Weights of a small image embedding model: moe expert_choice, batches of 128.
Rows from block 3 of a small image embedding model, named by matrix and row number. Rows with one number within an expert belong to one neuron, the router's apart. Each number is 500 + 25 x the weight over its row's rms, rounded and kept within 0 to 999. All counts start at 0. Numbers have three digits each. After the name is the row's rms in percent of the matrix's.
Before each expert's rows are labels from the 100 images, of 14976, where the router gives the expert most weight on average: "responds to" is what is common among them. Only what is clearly more common there than usual is listed. The data: scattered letters and digits in many colours. In brackets: how many of the 100.
# router: router (model.blocks.3.mlp.router.weight, 32x96, trained with AdamW), inputs 0-95
# up: expert up (model.blocks.3.mlp.up, 32x48x96), inputs 0-95
# down: expert down (model.blocks.3.mlp.down, 32x96x48, transposed), outputs 0-95

# expert 2
responds to: count: one (71)
router.2 090:499532483509527499481507477443497493463548534510523464498475519531528480520499466464504485481482513462456524497500450552471523524456480490525534499512501521479497521520495454513538495535502457533486490459491492489515507499505472539502525513528504490498524447519485546483514506527507473496
up.0 023:511519498487466474511481519469509483498483481536493452493480470475490528466477520451467559551476459545541562507497506500524544485512463509459504534525470509504513506480490519483508478511519512524514493504459454532520502476518496522514499542459533496489540503495490490504499501531485496496
down.0 020:465516513515486540492501550485439479486507530498529453525569527523461470491477550489487466504536476519501483518525510482464513498482474506473496470497537516523477518526502517464552489510506458492505504495498505490534511514497524490473463507501478471565503499509500506499523454489483495493
up.1 041:488528493481488519514489530518536529542519494506508477449489469481533524493468501505497532471515552525507491518519493513525527480507507519466502529543453511525497493520511465489574513492540463481501489473524499471486518469546483487480502504452506483516471507493502465493453468460473516470
down.1 033:491494461509483533445518513520540493521499497538521514476511515502502480452513495506530472481500462507492498458518473487488502529533459485460514499500458543509480477469513489472537510474549457522492480482499524510518507528507504489496530419515538516531539478468523490524502501509536515490
up.2 128:498486462498541510475525486518495509504537510481501426512529506507490508521502475527492514498493506502476504459496510527500552460521487472545506540487508514506512536515492470510534496522519503513500479500462513477489536484498515564511485467494478488467490475459477537518456525420490492520
down.2 132:520501471458548506479503486490506517494525543471519475497469543476492434503513459536488521492501466457529489501506455550497512480478474508530481510495488509491509513543499523517557508514509477506499497461451523531491495500511470545478513487497529487505522437497505528495479475542515503512
up.3 112:518488509502528514477509475485479476496465505482508482523522523490491549496482463523484546512545543477481485491474551500472516520534503519496461520466533443479540554534493517515513521471502544502492481454499504494487506462480500522500449499479490490458501504464508521510499527493457495539
down.3 089:459496516478476488507501445497506529479519527447511456502494539552458482503479540497510485492468513491479517473491501477501482454430458518535494497511478537487507524543556471514501504514499518528509481508518517520553509482528494484500481479526467492480507510557520491513509510515503487508
up.5 136:508506546529493516564467485501520471466501506490518460537529461503509503529485473497495492490496530496478480506452505477472498510513478539481507436480507513483532508511525475498479480481476473542494514564501480464517495463499492445503526510560525487516507501508539511518470530485511525499
down.5 148:471493493510491494528529489515523482503442486525444537493478510566501500493513453479476464510517475499504503459477541461521464457517545524541514490483460538537505482509513502508516477500494497522479473452504491479508475524520504491502499521506508469491492518540532483476523519560519505497
up.6 014:522517534519489525534531529468470502506515495511521486480494542446520471522490515492488521470501487512493482491451536445480519503504541505479483488535482515524506514468542447465514538469519534486494506482549490519480498484481526490500510483516487535515493492501513484516497411501467515477
down.6 012:496510529534474468483493494521491428499501455544491525513572471488531525512527501481498512496555491468472487524482486528495516507463510513468485506460522535546512495525483515475497518505472510508516483518459462493469531531501469544499483479475532473474504526478494491496477539515500492495
up.7 101:502505531519509524466492497505479487493561421479506461467512483497471498484511525532497481533502504516520515497462509532564517505547512531543466481534488490516477460471503515463496496471522515495531453513500539455510510485466508489517499526490447469490502520509494521521492518501493490518
down.7 105:516428480515496495542501490476506510486521530457543465526553469532485504491483506543505509502472502473500497491491477450476489522482496506458511521491517495471491523516535487467498501510505538531503514497487490534487482437480517506501491499500477530462500448491497525507522527560541499533
up.8 121:507501532440533495514475501475484463522476446528509498510482493479541509537472512484498522528541538502519538533505507530525528525454493488432460546478537503500509506507480511474474524471516525463479491499508518511471549504530527513487483492470483480487507481474498475503476513459519503506
down.8 116:496529471514520490496474519522524500464512502489515521526444508493468507478483515485448476496512516481461484463487502536492530441460472482508534538514498506471484525495485496554544494549528482500506516557518479498560523537521475465497493501510527478498504524514496488500455473490515476494
up.9 167:544541507513491477493485504495507527502546523498506488508530497466491481502481529482477501501471497515473465495472446511515480503447497532506515546538490503497489502485517489514502500490523488470484500480502486512483521562510520487479475532513499515579533450465440475538521451527492508497
down.9 151:481532503517457489509492459505467499469516478500524502494535466488515478554489435507513493529448495510513518490487501464450521522509488547492487487515500438538484469488550548518499491459490487499512517478496494523489506494495559473487525524535496506504516523488534461513537490502498525499
up.10 134:520517467501541488480515573505476524526491499504504478469486546488518506522516502514526531464491492482479473502513506563465527469497445447504477452510486498545513503484486518498501491496501472513537523434486503539479479508522462530483491542495477500470496493490494527506496507512461487516
down.10 158:521468471479518522446509520498486514475570465468488501493523494500497540500527509504505494505454524513506506542505547529490484507455485482498481508480510445496481501521519519489523531479506534452517491498498551529513517483484496535529467480534499500494508506457493476509512494478420520499
up.11 109:531458555499536522514490493511511490464516435473535467502521501485471478505496513493520468511493512497522502470471491561499526487523492510494535513503469499457512456466505487515497519496503480494513526522550466499551514501519513517473539473479483505510526475524464503477499531442534483473
down.11 104:514504498481496498468513423493514488471510486511524525521532526473517504463490471496505512492512466481516450451524466475502510534524492502518477486498513522522498518518490519555481464528511447520476515498510487485513497544459483475500484516492528536503481497534563452525539480504481534502
up.12 115:472528478509527455500507536503529516462515467481488494480530495433474533539495513491506521481494525494453477509469532544474508493494478481489487473492511423497560468477542520508505513516504469490515534493546497525521463497523529459501518501475492502470527513483522513498506482496506526508
down.12 128:491451484495488525487478479505506489462513467492495503514504510515551507508529494534505514524468492464510483500524541523498510489479476493489476482472498473504504491569490510539505485504466502522466527521483488487500501469480496524528500501534516459491518546510546535504549514456404502490
up.13 122:512482498517507515493497455451525505446483494465500450523516493518514542473437520521509498499535515517513530487515500503485456527531529537508453499450497479480565471542517493496507492473500523517518485510495509516484565479499504475477486512508503518532485466492531496499503464460514503510
down.13 126:504521461488526461477505513507497521493468554474501501518548531517500493460521496487518504453515528510504529507479499466505485452473444469527508478487500497511490490456469497530531494534469512521509565505499524456529496510528495482546487467512487473506511473499538458484502496555499509510
up.14 091:519525508469543523502489549496494499507516453514507517459474504539510527509527511536511502488530461506526490455493459531536503468517507515504476501536482475484510493459455504503471515489446535511488510498494521523430481518476469475533493502461458496540496544504508497507538517486500486503
down.14 085:506471472493470505480502468510513463489473543555528529539512490440463494491499516507520516543501512475465502519522494482524507502477503481474497520503550472521489520454489535495453491511456520490503507495534519486532475509474495472495501475498566527533500514503567472499473481507489508485
up.15 116:501583472473490522510503530516494487520466478487528512517518488493501479482486513503500496502488530504500484529479512532444486492471493436448503481523536451509513519483497465478481544515513499488512538507476506545513477492522487532489494516431529527523470525472481479492497476536495521509
down.15 118:486493498485503496512492497477474500500524472492481547497519512508482508494489453534502495513516441495511476492490538466435477447444569493502497476495528477498518495499523505468533507533516500574514502519457516510486492516541457500551498494529525500520496466514516531493476501495513491509
up.16 105:475504499505516515464560472514524491504518500509498540476504527530484507444500434458483486513509461496517507525480527500523476427474520481492543504507494468491480472515527517498535500570522492525534493515491491512493464503500498485497501478516539471508477497514521480480482497556505509463
down.16 108:505491544523518489437506473476542519478518525463530479497480492513520466534487512475494520497462493438507513488481471521480491518490539513497486475508490564490467507557513514510529510554529492488489478507531477505487522499496469486528508458494496463492502450503496554500493502511538473503

# expert 25
responds to: count: six (95); blue (45); the character W (38); the character M (33)
router.25 091:498474475521504522517471450519545475491492486526499528466528490537459510474531466464513516473532480515464485502490468498503504510522491480521510465473512506463498444448483499544539489519505445514488520519495473471542523530484505525525513504529501492505525524557531520469493511483510494515
up.0 185:509490471488480502460524467521494504491544509445476509490510543473521491506463566531518480519511502509482520498487536481495491472485498518515493573513528471457540493493517520526492515533528517503484527482516503499508487499476506477498474499435448483475480488515505465495515470553478495528
down.0 182:495509494491505464535464519493522493560461529472506468487511519485528528491475517506513558483502504499489472508481508507502526465550503466485461497481515509484490495455481497471495489516502493524509537497534502471475501513516453528565533489460462493480498482515464534495534546540514469487
up.1 096:514570454486511446493473498501489519533522486486503490506451498528531505540496524497483456504557504524428517514520472513476504521465513460491510490535527557479508511495472492486498508514519509463497503461514485513454481525550515480503477493481509510473509498510523498476526491524482491509
down.1 121:522509468494480495507480462479526497462498535473570469492500483497533448482489501537483525486587526510492513537485508511496526491497454465538456503472504525538504509546454498496485492521495483503478527502468503477492533490492471501498498480515454496523503519523481528519507475522522493507
up.2 018:519521500525502500483505522481509551507523472476491468509508479515506527486474502532460491508504483497466516500559491506520538482473499494449507527488531472495467519483445493526517482498530499466481541462504488499459451478497539544507506525477551494506530545484454493494493470515516484547
down.2 012:494533532484523507482487500501492468467497503534519498475468496496503497510524538482526549509478529472538468504503515531481466476498467439558464512501465495479515490530502498518462501504488489455508515477527530510509494507464515480524492493524487477458515491545534511503458582499496505479
up.3 065:518498482491503486531509488515470487516512465519490523492481510467517515455467507505539471493475486485505544522509481504489548550454509510476511537497488502521487507498527506490498489473515482415514504475535493499501511527493494515525476486528515517475492562502518525426488459558481502484
down.3 047:520439529481500494532495492493495516483458447515473513521528464511566505538545501519496488494552511503482538508502508447482490492561474459562457493517521485493508506503514499504527484476487483519499459483465501479501493505486481479496495477497525496504520480481495501552502534494476533509
up.4 155:514508513502472506497523524467469509446499509560519525490488501502499512434501481492506478497460468532510515486513491484486501489493485465562489504519474520484484552488471510508497540499502459499527471419476514483503510511535492528497543495475494489528539469538511510467536515516486495521
down.4 174:524440457474535522487474536522479499451529455453486520509510502512464487533517526528512538504469517510510486529488528471508518505507477507487508533506515438486449518488513511530512522509521560489508518483479541498518485508498504501501486441502525498503498475474506499528502494439489506482
up.5 280:495466503515511503544489473490507483519409485512496501498529510526516553477498502487501510481500493512473509477483489464490473508525524458494517482457507509494541469457483473489525478462514498529486525516530482477511480517505504482542506516460501501531512553501550485498502547468562491501
down.5 263:509474493472529476513483555508494522550484448489478462509550511480452514480475559492490523488484514557460480515527505500516511452527499492465484515505517474481505545433504475466498506503509514491505523519530544492488491526516510486527496485491477534489481511463477491512490536494514500512
up.7 098:532511485507485465479496502472486547490525468482506518546522519495492514491431529495502502494449515493484535489537509508456560501508517509517533499523514435483492504496545461480520480447521500513526492467481483517507507482513517492512559516457479523511496515513500481469497465482474504523
down.7 097:544482502479566481533437504542512469525495502515492483472485506486514493533510458510531473497475508551479507485477487508491521530484439510439509521479507518471489522491493457479491500516495518466490522473506499472510474491522514505490486511519515516473526499520474537499486576524522516491
up.9 083:537513490496498499457493494479501507480478528469509538528518515517464469510453544506505541451510514493515494492542499536462457535519526522506540480516489450476531491527475455534477511506548490496507493463495500491488516515508516489535516508528507507479467449490498524496532443491474493476
down.9 066:463469475458561454513516494516534502502499529502540437492482494482526479508526491517504498510517492502506487464473451489484541457538464543473488481519506567522526545513495536504496500507487502507478505506483521502495516516484500539508464485536472469477485480481512509523503524462498484526
up.10 067:511505494489461474520500514501501506517517488490458513499486568533513461537486500549488490497582479515523498491516457534467464475543517496505477527462520525471501555488490515479499523461488509469490511483530505511485487518498482480506472486479538501498494459512467493536546506504479465496
down.10 068:499495482517493505546457485536529446488421531525529481519498483522525508497502503497528519476475526492471476475491496475563511464492493509492456513502499548468498496512491469500506542508466472479479564502502535526484480522514481485501528507524525486471498532533484506467495490465518512509
up.11 037:498497568455509506499489516468504508490503518508528454495543509502495530527456453485502542460453515498489501529503519497483550478528478497531471539505480467461488482532524521491479483495525511515509489497455513515513506505533484488504473473490495516496458505548467474514533485475469529545
down.11 028:504553523504486486541506512533489481460471514505508505479496493521496506493507498512558481506470512483501497465500481447512541514547528535458523488549502531545499533415536457520461499480511473467485501510480476498492539506521492477505484479522496500541471485479504489498517484484498480505
up.13 036:466488524497510529452521496450509460495524511456525480531497505475533535531439506478516493499440558470506492498494535489476519499543480543533497536531487509473504539526510461482498520510479485498485507500500528507549486529481481485457518535496498500514499501509459499508497501492468513470
down.13 024:454462498499540508527527469542531481523453459492491501524482501539457507483501452473492477479511494514516507468484491474503486510533542510515519500486506494538496487459518516482535506515515491497470491575488505489503487512469503504564494457505482509506495543519529490509484509451545479492
up.14 062:526471512507464474483517495488477511535503518471511483498508499510467507498448528462493490501530483551533569499555484485519497483484487489484501488490507513486435499488522506487539555517539489528485479443511500535489519470523522510500511514456441484514471522531498481483527483488495500508
down.14 065:533521561491466517503488518507471488503462504509492462523494496481513520491544436505490530524473507472522516549481497485484499506471547523482494482529490521520522524508501509451450504491490523461490450529491510471498546513485537515485478479477540508491495498479473500504489555537508478468
up.15 076:496532456499479527535499505487485469542551520529503515489464500495494523467503489501500517527512517494488472520469466477481495456500451490519514526516541498514537510531499529429511450427501508487519480502531499491519464487502480492518497503492509533481469499512471503509516539546510524463
down.15 080:519558540511476510477465514514483514491500424504527489512468486479544513459482500509499510526503517480455522531476482504514480491492473484502487521537504530494510521569487480468498523508521485463502468519488500497517485484456491537461513560495472478512511478505520528503521456539484506504
up.16 007:492529500465491522468470523435498548493501501517485489516483522522496485468464507505494493488522510506517495483506512523518507500500510544509519510487556498450513533502558521536462492502511519521528484470492497478471488484499575492479545492460475499546445502501498494459501475511490537477
down.16 005:449488466528508500517516493487516464530469487507456507548500476485468470485481539445496484519529492482490499526546511516523487508507468493500519481500529546511468512497504474487535484512512477519454531508563507456525504522538476471529485511487525460513512495535521491461521531470494492475
up.17 249:522539499496554500494481502477498497520481564525529502501493557516516523500515464505513526489524505510493524487507474466453494489492472516499503554470531480444502498543501504468494476496500483575515502427492485515468485471528507461486498515467478477462505494504511474486494489522508503503
down.17 223:503500495523482505491502479479534485468500529484511460527454487478525480509511502509521508513495504460541507504509478493490494489514504519526463502478504561517520486608478518515469496521488505509463519500477477562482518469478519538469516542464466499501489491547490479495504467478479504504
up.18 055:536509473510476538487478456473492456516539495516496505468494518491515476503462520493509461504466500510492533510505497554475485500495494479496479514516519522495493518517502508446503525519505531502484507462486488530481511560523496451502475544497520519512498486488452463507500444574542521500
down.18 058:482494468516474499461532533516491535503547501503469540478521493493449512492522480522478463513454478512545480498510536514494472489497497495560519517525477459499492469485527535533510519490489516470511499517474510538519501472515509517463495442540504508483503543506470476481521441513478503507

# expert 11
responds to: count: one (63)
router.11 089:478502456509514494504483471489523484465527540526502479479502518520519481513507481487508463504506514461449494487482453492469514532473463499543517493500499522479489490495453467528519465503518453533462494455499468514525494509495463523491548512529519480494512442544529551488527496512513479512
up.0 013:498507477506477500448541518507461505501532509475496518505494482539505480481476532531485532492523485533517494514453485521500498492454515523461475503425518517497513491492527493480513486493477489483523473515507501528473509510505580490518440468458497541486509513510514492537505497519551503468
down.0 012:484467526528471476482435478528526454517544514528502468495509491524511525545511506493464487479511547513519516514520516471503524503479544509518462548477498483454496512507477510529531522491487459462492526458508506467503496537471482485492521508492553533499473516484488499470472495510474485531
up.1 064:476494470514507483481487516544518522508523493496506471519513470508487509493493509523481511481463508525550502545488449514505477493542534503520511510538474508469491467533516498451510482491512480518486481548490515519507509464473546433482515527412501498519510535473512506476493465493517518515
down.1 064:509497466515454526546498509486473504496498492504491493487464486522523517509481528493551573493509497467488512504462495505500511474516485471454445470454475455538524515482499543465500485503460495541509538489504497537507478508496483543533530519479498506510487454520535502497498515543514496483
up.2 112:497490504506505472464496483481512507500504500486554485521518517457476516493475513487476560512465471526479497518414485489524506496491543525532501522510497440514556484492493457517522496513516504462518517494518515534530509541502483462504494520440502509517510490519478468486503482529512460517
down.2 094:506471495511500516459506470503499506498539502510531479545538481505488476491469466518458538503470487476521500516523498537491509473527535498530512516519488454501500474510491448504489520493496495489494525430466477524518528510517529504554531417497514506532497480503477478490515523488539471484
up.3 116:526473472496542492555489539482483498482517440485485489496469491483515514471479511504469512506537474475513515496512505484500476489501503506466523563466519441494527536494485511529499535472497527517505484492471529543535498453524505498511446520489523475471498531485512481548493514520469486533
down.3 122:511480512497477523461524498479489501465512515507519528465503500477539528480473464527546488502494477495525525468518550459465488467507481447534487528491507474492491508539506485546484488515509482535515523514462514540514482483514524489478507528525552483504529484539496475510476473461443522492
up.4 129:499517542513496532501478513467551483441523538498499475487511474499530502470506520487501469531484502499498538503502487508478428487485470557477482545474505506485536504571476495547480500491510506531480497465498472520501517496493518483495480535466508514528484504462477485520514471466496514529
down.4 131:498498484516511459526496502509489528517452491499485500519538511525487501534509523526539506475518475543476512452488476446489487508472508511523517441496489514531528509457510462522531459459516449484519543445480493523502505512513491513480517503492490504466474477520531483489520520555534483511
up.5 128:524475516474498485501516473507478463499496486476514505501499497546487559458504534497497490514515519543514553499525519502532478483510531488523512491447529555491539497514491472476507504490499511467503472484473493513489547490518508518486482486442435488511461508513457534509474547497461504513
down.5 132:481505461460531465524503469474528497542509522457479499492460534517531447441496479483485526497508527527492499477470545499516460494524477521546504534468485541495518522497490508506520487516513514499509473528499514522521471522479501518499478474497465507492485521543553477502445486503533507485
up.6 020:516509526514471495487470501498484508520546514502504424532470486504509523561476492533538490468483535490547523486489494504468473542510488523459511469494507475493520518517556512465495476483505508437502517514465546495489506520476506455503484500521499482547489502513518497531491467481486501479
down.6 017:550471475496455531505505504505503521471444469494533474521481521491512498513464515499484525502578462534479468521490516509473495490515508508488488486490507495520500531498517479479554473525502478503469477486464541493529467504544478479485519514516442495492533517550492464507503511537482527497
up.7 050:466486507455483514489532503522515473510504433497486474525520501495511508517488564463503514507483500528596501523522481473475483526532525457532467511496497512451465464522493503511516454518493511474489487462516531460522519503505486545504514515496473506519502484497502491517525470515493503507
down.7 035:555464452465503490466542504505477456455506478500486503455505496522493484482522533511498527501568505481502502489529493555490485463476471476551512530469485511494533494526490513508487516504517498470524500530445511477495508478451484520506511517507494464502525532525490523510504514546475508486
up.8 114:530471472469534488550473488509531522483475480469518493516447525492506509485538505513504531487496519563509529501445522433519487497487465493481506503485486497470474511484501526501499477517497560482481507531541499463479519486469495515516478501512466481525517516512536462515541523514462501506
down.8 119:535515488490533484474521535512496504516483491529469499485508552496445535451490537504511510493485467537483523494514503531514509499514499505514539508478493500497511537465500506485480518488466552513531495441508540470501500526515518453519452476484544473508463468468454496520486486523506459503
up.9 129:499509467496507508498468538488520491550474506547516531490474516521532503483513480534500541499518467487531478505514498481533530497490478469502492505480511488545500471517475524430506492476478485477530463489515508499469494539523494494498497522438471503495525524506541484486478532435548465501
down.9 112:514523544504521512519505487517473500528509544481470480490522528422484523455490496486514499485497496474500489537511511546516484527461509467501507508447477530482530466452476510469482518500503502481522523535470514535530512472474484530475493509537499512517470555518478467494475535473499517491
up.10 132:492519558529477534469523499487486513478464533482512496508508484532498524486482531507516523483501521482480499520503521511541469470525478541479457462474515447453526508526511491529475514488483524530509492502510488471501510452474500543483546555511468510480477545498481503494493447491499461500
down.10 136:511468460492488477476513517525500494430529482484504524495547508541479493486505571486518500491493495505489484471521456492523485516476512516523475505530525514507438526437520482540516494526479475500470524510510518484496513527478472560513513475486506469519493525486511480508504479553503468503
up.11 066:502493521476462535480501487461451503511525487477525546503516520509487492510527513502480507517546502496520478497485507491482474498493492502549446478505524467475516477475559477467507504480465495490519529482533532475477476463484554548503512514483547524519549483490519499509544475508460483487
down.11 064:514452498517504511470495481480496507509533452475507564508520466566507533485521492492493483485420526460514501523516483536544486523527465473502498487504512490506494469511510470529503528507497522475492466498499534515463510486460491515529501486496546497504493479470505517504524483532454541503
up.12 114:529515473521475479492454512529516478496502456455499487480514508488515556518506524522489462516496552488448470548478499485509492517483541474501498461487474522485489525489506520463516515489506532440552479541506494524502465497489517520495490547532529480502504525509482449513473498499488516532
down.12 113:500544541464457517493536468494453490477498514478538494485546466492522487507502502498495513507440508502489524450491518436516480471526475548535520514533514493504515520526500452537516495516538468473509502533508519488507517505497465467442508484514523488506506489495468472526510510524503500501
up.13 153:539514512528454494516471460476541481513474501517480517515494502492520495530480488480492514517524479516506494464480493445507526531495512546492532515524506527484508498481464460489489505448484447477470494517537497468535506513515514445494505482482459503512536553549540485516492494513532503534
down.13 137:489450494517537523539478559506501520491475459512492471485517525493490512497539489503523508458512498513484502551537475496496501501468443521466464422470485482529523483504523512537502452484514462520528496477477491533487475509552511496511515520503521506516491485471526517482515523514500486486
up.14 140:505477553506503462525491483463494517515457495516508528498500504516552510462506493518512541504512512463496531525458500461493527533505536504487484448503512515517497489534489519440504501492517474509530451478492443540466501511500447503514519491472547501482495517506531501534473459507505489473
down.14 120:511512492515497517506485457533492477497494482507469508462543489523458496483469475529509473512511495515512481479494527482496473494552566534559520499507486510507516490460482447455489502489508500498549481536521486484498486506500497500504523487480525512553470510526513447499514491446559501496
up.15 037:560496480490481536514493473544475445524504499424515526514482533486485505497505529490509491472500486475549512543510530512541512468510550563506519510498507509494490553489461494472518494475502494489529491494465521502505535490511471518487496496484469491496474477486455490513486481515457517502
down.15 047:487520502529474487478505472496506523519511472438521556485478485474485481511488505547517479487429490480490476446499499485475465520516507498508538499489496474498498500487574489478529541492530543526522475508500517549494514495448502492485505531512509522514528524486543506479480487467521500499

# expert 3
responds to: teal (90); green (84); count: six (82); blue (42)
router.3 075:487486513517509554536479500494524451496472504523483491525510508493542550490463507495488476493520511474475511483491513499498506537488482505500500483471513562498513496488455477505547477523474441555452539496535463486546510495496479491537522532500543550520516489501508510501498521485527487511
up.0 103:506514488487491540458495471526500512457495523445542510506470508488475533499466507481489493509485512489502530562454510480505454520498485546500500517497462531488501519552490545490503456534514493522474491535453507507518526509485483535472481485511493479497508528484537480513468480551529477487
down.0 114:494535505496525441469481473522486552493485497462479495533501552504525483563497507506512489483489498531460482456484503465457510482533517490544486482502520505506476502492546520485505466500496499499491529507520505524490459519514489488482499528475493485488512495538481533504573466492447523515
up.1 079:519502542494492505484504471503529530520511456455517503480444496507530486502494474488504495505492491499501515538499498540512461525487528534502502471490443500481497519516509551504477551460502514507500469469510513484534506520499488489462452517528501539495558472467442543492499483529491532479
down.1 079:475446500482526472530523470510506490485452558560533493479570523497478503491513507491552508512445510486499532498492455525459499503507526486527507511496485519471517481493467513519488508493478498533443504489513486479524527511493453469494499523505483493508481519491491491499511473493555502530
up.2 141:488487500482510506509502525524527499493463469494510512493509471486507539422528506525476536494534443515523455548509503481540468475516548464461487469476516489504540470490504528443458497511485498520477495494536512519498470524499484487498517497460498489532519510526496494512552527515508514491
down.2 128:526499499490508482507527557497511491572445516523455496479533532485529498486501469485500489495503490524507501529484535465511493474566524494496518517470496517547484529447502482502495533485513516480516497503535468439495492505485492452529496465477499527500504536478456473506475518490491495499
up.4 171:499494558508468540529517487511484491527476449504489539505522484510472522431496494463484493509531500529491502470490516469507502501512531534495507497537497502485527491454556481475504506487521473487486491552498514462493541520474512489508513436468487522558496499478488514509479518469534510485
down.4 152:509482506499513477499505550480480534522461484492513508483505497471517507539492492512521547501508506480514480509471507488521530491503510460455476486473467461508522488463501569490498543487496522509581492483520476542477487518524514515510491530488465510480519509476530536496475484434474470504
up.5 057:549512478477526522501484529515458536497501476464503484469493530478529478516489530498527468536509481554503492522544472449494478477491526517439517524505471541493472459487451491527510503529510522486531448492501496496487504533480528526481495508507440496525511490513491500516525476493484522491
down.5 050:492506489495507498483519502516513525516531504483539535474444479519471489500515522488530480521486498527535514490521474486497489476458521490498486516510493479494515508474522515515535524514508517516493478542510465467543529481517436474480490424493513485554490524479478468522440508554469499512
up.6 126:518484439506491505532513469487547530473496534534494532513471470511491526511513454519516498487486486524466520520487512494522537508498534501520541495466505504532548466446464508506499509463514502505489469483453499507527494506486504484471475507539452471467516556501524476487525495536517474518
down.6 156:517494437531506489511459493515544488463557518485525518514434487484531497498528500535513486495467483494478501487525484481513518512497472481498503521447485508494494460490460505533524523486470506511494547455478546510488484479495517490496501524499483482506502545539560484492535521463500506519
up.7 035:482529557515503476524493505490503497533479499439531521449486480527471499462473534531553461466509522524513502508467523532452502494511516490508536497476520531518518472504497492492496523498519518490479470495476530473466553472502486490517464519477519481499476527483477551514490500519453491523
down.7 033:485515502467493552517525535483470461442462523496502480529510542517496491497506485519472523547462482493484503524473517505511532499502547506480508472482487471502517528502497524496490465474507497496489508479482492552546510500486467486514466532460491485528433503525562485504519482490503500542
up.8 032:494515471514475462471514459461502523487536491495522493534538466503549486492516503480531536467524527492469526500468499486525485518498485461482480539484501478505505511547481517505461500505516505488504509524464507466487490537462486553501492480506501504537511515427522505538450466520532498520
down.8 032:495526437497505474471503562484505534478508465474519496497516544507478532474509495501483511459487479486461472520496502512508475482529467471510530493473501453534494503518531534492534503493511495494517490495505543497467487501534518502487478545468507472521517545504465457539550486542467508500
up.9 027:513508512486507553447501506498506498524492478479493500464473474481500476458503513525501487513482527510461518468543521481499502491542473533490536486504473470487488428532494463464502527484493550517534513509480563527484523500510499509500517507525471451540536496502498476549501508507489482475
down.9 031:530500483535487493441522496504512525526496496485463518481455502505506539484466520510527481489550517507531525547521431472521489451495501463511481472530485495476470515465498516530502472486485527458476509470506487538510493508518452522515523455499499509502519487531502517507517539529528475476
up.10 121:500465443506525512473469511487532522502542447477497540493484488547487504516499498539530510512477477543508538489498527486538505503470502489464551507448495493477491482491465493506517462492464505554497494494463547498499467534484481507485504488493492494492524505505536494485565507498531468488
down.10 133:516490503519453470493479509521544488513539492503483525504479523513530502484494511468525491470487516460499499527527508484492485536475481450542497507485525485462485471468494471526491510529483474529529488519536484512496504470535546468495519509464524501502511530574522461463464460466525508515
up.11 110:470471490451519553454557487509494513479518541505515570457498522523517561510490485479515492475454469513520502464506519527480464463527500499497494524463490542495499525466496499499524518508509503470534485465493497499503527491523511489492477463499508479522501503531485488489518473538484512467
down.11 125:497466512510502545474529448496521501506453480526506470487485462560504461517493501516486483527529510449517525461509529427512484552507493540519472489505518484518509471558460487501505514483489508487496486502509502482497496478524472516510527529500479499509476510521552473502485491490550481510
up.12 053:473519520510507547436524504477477517513505519486478505481556494514508489488494449494499506502521518504479483543529499502478499482537497500460499480510529530501494548524521466509513525503541515505497512454513488498507479475454527475487482453527527502485519502457462489514465528540429516484
down.12 056:509466510511457524449539472471485454465497477491506515514498495526498460527418510503538431498505498489552498511506514511491492514508528517515488526488495528488526520536538480473485553500518474504516482461496484505550491492500499530488493491494479533502469514512510529486544494477505473511
up.13 027:493506461496518464488538507504496518502450530492497510516485477487484500513506497510470490501505476504502525454494527561525474482495469466515570470526513476546528515495478505481517487454529489476517502457510494528542486494470516477521443481472505536510524566481514538483517476498497520493
down.13 030:454457492530536478486504471502474528537510528502468493463474516519484450558495499466520477482484519576532533477524495500490502501500536502509485518537531494528469488470483488490546529530480490549479465504536547520503500492487485478487487503507474502538479497479466493504503499491482491479
up.14 041:490493487474481491496481534524526521520537478503505503484513510501502553485495478517455471455501464521549522587514498518513467472505529502500573510493529510479467541524514487521462532497547491486464487484484505496481516490502547484502496486497503499518497485459511478488478490514487463464
down.14 048:529492477472475500490510479451483521483491528508508531525491509503498503496493492524540555544484457533506483534505530478514528493548457549502513496485502520495504496476454557464461511498498508503514440495453482530525522507491466482460491466486518527480496518504489503476491472495550499527
up.15 101:519536480500476476486479527473523487475499514492484550499483466493503539549537522503520498500514548475506527509476532484478517499492525530516468486468505527523514495533407478487494482479509518521478485527474549484495483503456507471495457497495469498502520548505521497521523475516451497510
down.15 112:482475440500508490504503497508500556450490480502520532511522500484508520495514512511491488499489504479486517494511494524497540557500462485476514479509489461514440520508505497490537480483546453483478533474502517473514550469469497509449507491502511494506529514492548462515536533480489562479
up.16 157:536443493488534474488487493503466511486517506478492462494506488520534476512455542507552505494527524533519541526495484487531509465513551507516499495457498548469492498518489489509481536505518514479488510444512531469534528496481504521506509517441471453487480493482489515509486548471470492495
down.16 154:496507566477488513453526465497516514476505504436484519530444523554470471532494519503494498523503483489497511404474511490490481503488494498496500482511509503462520513495538520544526490519499510532477511533503505514524492498505496481489452469494532462488497530515539531497495489525484502492